From a checkpoint of a small image classifier.
Model: 0.601M parameters, 24-pixel images, arch resnet_bottleneck, norm batchnorm, activation elu, depths [4, 4], widths [192, 288].
Training: normuon at rate 0.0034, batches of 384.
Rows from block 5, named by matrix and row number. Each number is 500 + 50 x the weight over its row's rms, rounded and kept within 0 to 999. All counts start at 0. Numbers have three digits each.
# convs0: reduce pointwise conv (model.blocks.5.convs.0.weight, 72x288x1x1), inputs 0-143
convs0.0:522540475533466504479563418515427511603452551480449493624497509555534520531490533446551535538455439480455494387523432489550553509444411500488535574487454484528463515555468493521465488517418480450414546501505432477425439575436502414552438424467529420460466438465563584562454459499479528541561509624543579577511540500533464513579470558545438445412512513541518447494416494451535536540582511492521557444558480498460493512485558439432526
convs0.1:516431509522511446584533467426563535563502579498510493491538536559545597443555439416478415530496497447513530578391474465522437495479551504581466498541534485535507434496507473486500518517537454447497469473567520510485404520377479586525536544522557545535484447521561451516577471420466505532482511594482465472495550500571422532501500347491434435462553547474536564478451511514523538419478464445469590520377482432540492476517489469530492
convs0.2:444470540533515414530459408565626515417439406526517463487512560496383514555542458550548500504464487494458519558524507547519501571506539543593506538467459517493523540512502442538516590498467513596538496437504522526514496517462546531464440414472501421402453513503585572556631526505440430492459549450429533459476481507531482498536540529539399557442556500492471500536550444415474406547433447608497454479492400528462467449476441604485455
convs0.46:480453459437518478514510481536484572529432453458430569506571536539444536480469440511382576525493416513423433478523450495497544420431508422609461416420512468424529505515468471529484534471493511558514489367517488519544502517462547490574484522415578443427458502478602577396498466461555522497448387438486500518454457456610553502627521510521586555469441522373511527534444538470495528537602506512562485426466531571424412431473484425401452
convs0.47:549427502456513523453568493442472493513459498517508562456579524431450463472453566478464522473554503461512524537514509462418541557503495463519468525491477501490513387501405480577490475501433510423489457608472455526566451564639385514491381519514549544578579503527485397537484472476440580485516430467568419455510497555491508451527502463547502542502487448517542447561453438579508575446497562454525407541471421499448447529605459402527480
convs0.48:582505499526538529472470556549485441497550462559524509468510445547500464431499470465519513504475625554507514495504537515512514515539577517484565533576545507523612474509443435528605441605551509454425442518580488456654515453607489493527528431498530534428513437456476483599488462476577527502442525476452436592503464520515455512544522473518617455509521534532577452484552477539539562545499456459459604486547464428527481446510475571434472
convs0.49:397551427520417423512557602451482488510385497456446524427438534465492391519456543454434540491557509557582463514541554513539455496496528392506483539536473408441450617371508430359500511552483547526474486571460485421495541494480481476443498502593489489553551506472504539563455470537450496443487530496589405509525517455503489576498509457506446407554471470473534491427469483448362496490591426434450435622471591579457485446594527536578478
convs0.50:506496531476447494669488513598545518508453495525472411529497449469545517462459484562520577497513554486439495427536491670436430561499476503585421530460513584531428567427534473414577456535401515542507587513542527484522401479486548522555447499528523474497505475490398535494499513458509549513519544641563454607460457534537558537476439480529478463577546484523449479556578505554541523493459543523486447539428463437525524489414474568472525
convs0.51:535559417494575536549499418504502457575402403429551527522536514469499472487541420508528524540553485499502503528612500483578410483496551443535523431501409532472485406477537557482601487590436440517555548487556474501562578566410443531571448384501541438553435452489450501528530405502500556511487519483443526521500409474515535481511523569473519513441527435480535530577456566475467559530566526548437457538522521440487508508503519458489616
convs0.52:441487511507533581501521507453571455551435465527409557506383454475478507498522420419470512524483417513453479490456514540513576400481567601484490470551576544457558475527551538526667441423543547525511480524531543574497475513459481457488499478565524427470539483505548509545529563434477540455493620537435469532500472472511500539458454480473545412545466583509470419526498457507486499493546624580485420420593522475492499480464598576494476
convs0.53:499494598414545554391467549527500480495443433516500573512387476485582550482433414502535574509419418553470513543502437472497440468594427520555474449577469544479440437457509460507538463528503489484530539446516446500463454450531522498474514569507463434587486512511557549518430511521497487521456427605529425551512470555479451507454506450509469517543537490504634504576385505451542454555544411349442575402433461505467564534407452564425523
convs0.54:503487529517547537510467483548391567544465505523564465527530530472508454530444519467522512505567477475481486400483429519450480445336444436551535374630478513506585481600593516488575475535536429506517560553479544481519550510608394509451430436563514609517609498485560499439492517510514507587520533546490486478466496618532466561469524533466462483484460490530561462556545453447509523492496445529537490504494569471507492423521471483472477
convs0.55:449460486445441466476552502355573481504516502511556446477475516507476560465589485497583424464491515525408485474538490415448532501450458496421480396470524502492503586519467426462432535473462518449500449505462412511524540503464506687553549493555498483540528440517509560557582554509439542362463505502488525485478520523456480574473545475552508417479546570494508520376539440452477547467461442544556439434534561510460524438545461535557571
convs0.56:464541560469546508463519497558491587499402481425354496532471506589510483442483563547448453558529501409506491482510635434527406520409442501500431458503508467474408476502486486503514519518557520478501486545497539537498451447497452546591523574488522519427484510429535494556539493551466429495393545594534382442553438447527556491600516532495563452482587578501535449576517491408601604494520489513474506529507389452500530491488548360538476
convs0.57:510515504447451398453429529505430477482444599472483430558550464579480470465469483559539542493560546558581539452440415463557452509471448530527603532443579481406433517467583558484469583526616491560556511463505496472514448563534421491529376571553492508567559553456489467490464537402474469547499494432485506501454499517511460492561413564448461549466536503448524544518570493420413487407575462566463468474445376525522534476564439454528587
convs0.58:461513541521479498442541584536585570504485532509612511518480602506454564478432481460450484441473487505538480514489531445527467541572540589486536563615481456404507552497444498475472489531453414458494427479509580459504406509486492458451500526531524549509610504541459587461526422535509511464472578563456589486511453518479510391520592533509463465428470541500531539594460622456401510450575533519495477503601476513432518477604418493449445
convs0.59:459470409499485535520503568473529550463451674535468530505448458439550479463539498562487596551426502433480476589562470572554451482509494498544569501499519499536481552583525576518592540473449563538587476526462540430470490526607505579489499417483427513471454461516446449499460479471554514460513565444430535516568556454540586486567483544552472479408478418470471491462465628483555430586517528543504451517609494542483462507517512483518446
convs0.60:526505500490547637563475506559508467430541453424530483520587528504413459436456437400523503467484348472469496444453463475519460531578509521464526458526416480532495559517437573538397517439543577510485506574514505479436528617544482570475495535423586494504433561535455448549571523496621528543517516569433545507487504398522475512537546477395507494489556516517545501549521493524522455467511472507532528478497532455565577587492514466537485
convs0.61:468517463529428380532545502474441375479504541530513400487499597423511458559498413492464455466577483446537548446475493483508496512515372418474512463491525477494503515486551412512522598488502616519459477489445571470493526449498542585495495514423519524519476461407557570526499533465535485507513400447505506488444496523491456518482520558518578400521522513525441467550462526480578396422473542475564490470576451510385485434529474565446426
convs0.62:551569459486511571459571482480508551560502482513501424422454487572466479484490545465493466410523481531467453529512463523510460397538486525513523438414568558479446496559496443429497504467464488501443469606553406454528443509511553438553503452544530504476438507495417511511449551598536513480414473588507496564440501526511528397573437561543522449598476496516537450634575502415570474418542525508543530521474462449432502559449448509447512
convs0.63:409499545565542449527472509579476611474539562452508595481454529489409569412457359462536430488579498529534526469573557485511513506473438486489537465550429469455542424477508547576534521442467542440501427540509535530521504457505501491588406586547468382573466495564475487363472452413550460519514527488581470487541433383387480472571519493593483538447481471517491491478497365466401594424559489471516543497527578522516544482512478428413554
convs0.64:543483441445531522484501556452507480556518586429490519495470464491414553580526416435576455491457518547514480589569503512545584487527570511510408515585477488505446481445497421497485484570507409484524440586479588552505589513514521507525524528520509412532496448398527498459419483515423489417539521436498566662475452467493495542459396421589531560476447562395535492502532463590502525450454438487560443487494487443512490464595513495496445
convs0.65:579513487481553478538479504550420499605419457494548427546507418535569509570541439557554475542498498509490513498566476546403528540505415515526482490480525529501524441530531509393462501488455538534432557518435373476579531504505544443400513484539542438458570509589435453421538444520599472458536537533497452531489505464530598469474454475519562572558485533447447562451482500403486414510555463488501522480518464458388457477637539508478437
convs0.66:447591462540476463460490463548467539538464524429474534469450511400511501471552497491417529594471562563554445551544530523454462393586492412481484426482476474474463454410476544460536561499478513413513462469390456440510472464476467466482463474506447548589507417507426520469543531462448483493519460504498481487446534455428509485512438419534409486417522391452455448470516476461546497496463480430469429592487541440505412447450498516569454
convs0.67:501458504595423555435472446502473445540478487563537466541471557544458521489493580624517532564526460473540520433502489519510589442499529474471467503547514524505566578487526547449507558407524522476490476545421495530483555489518588597500381489492432545583610462480482524453524452449467541433551535425409524578539558426490508467510544644517484505567464580495490484548543475554606504447505479589462442516473417479479523540460501486537508
convs0.68:559539488474480554436557507529572488558502533347498410485598408536495488507488534469491517492506467455513480537505489440427500445510471495526470608561487427592509490503394534378490463563509421447484532504620451560553380521519498468544539501576424452477433517433483555457452489424377583577444492493514442567519528550549481493463640533588429473487565477465463444505494537429544529515450512453454483527398513444568520552558463474509462
convs0.69:428470529462514484534474459515522414515500542407531612556433526470428546464494613352554495577537527537531544488413611433466435458442521545470537504554497561539506551426502459602485568500575572608527545431502529562493422504520560506522491578489507513491500512482522493452470569480541537578484427534468464461568327394551522452481551590466435481540454493520524582421498515434520532528552584609473472474488595418376518450495500525462521
convs0.70:570501523562518496495537535492516451483463436437508442565526491491476480549579545462462637490461503497502535431472540527483484425524499508504506523487394494366463508572472549560633533443449538479446496453583523492490537530545492500478478564508483515569545545396483529554461602532544569548501440533503533581395407522527488522402550553579457532506518502599432527510506507497545554482541504524495489500456493559524600501502474592491505
convs0.71:565585460463528494520518555469498464563565487552391510509536461536571495438527493448582480469481588422589465525536482544528461438563443456552426388561565592490549473603560587475523518469422461513479503510541540509514507526503530509543590471526544529580450559591460481488557537506494556530508538485465419465502513497506433509455395494479484451496560429490461443472508631539566600460481500489487562518523564564432505531504560545530510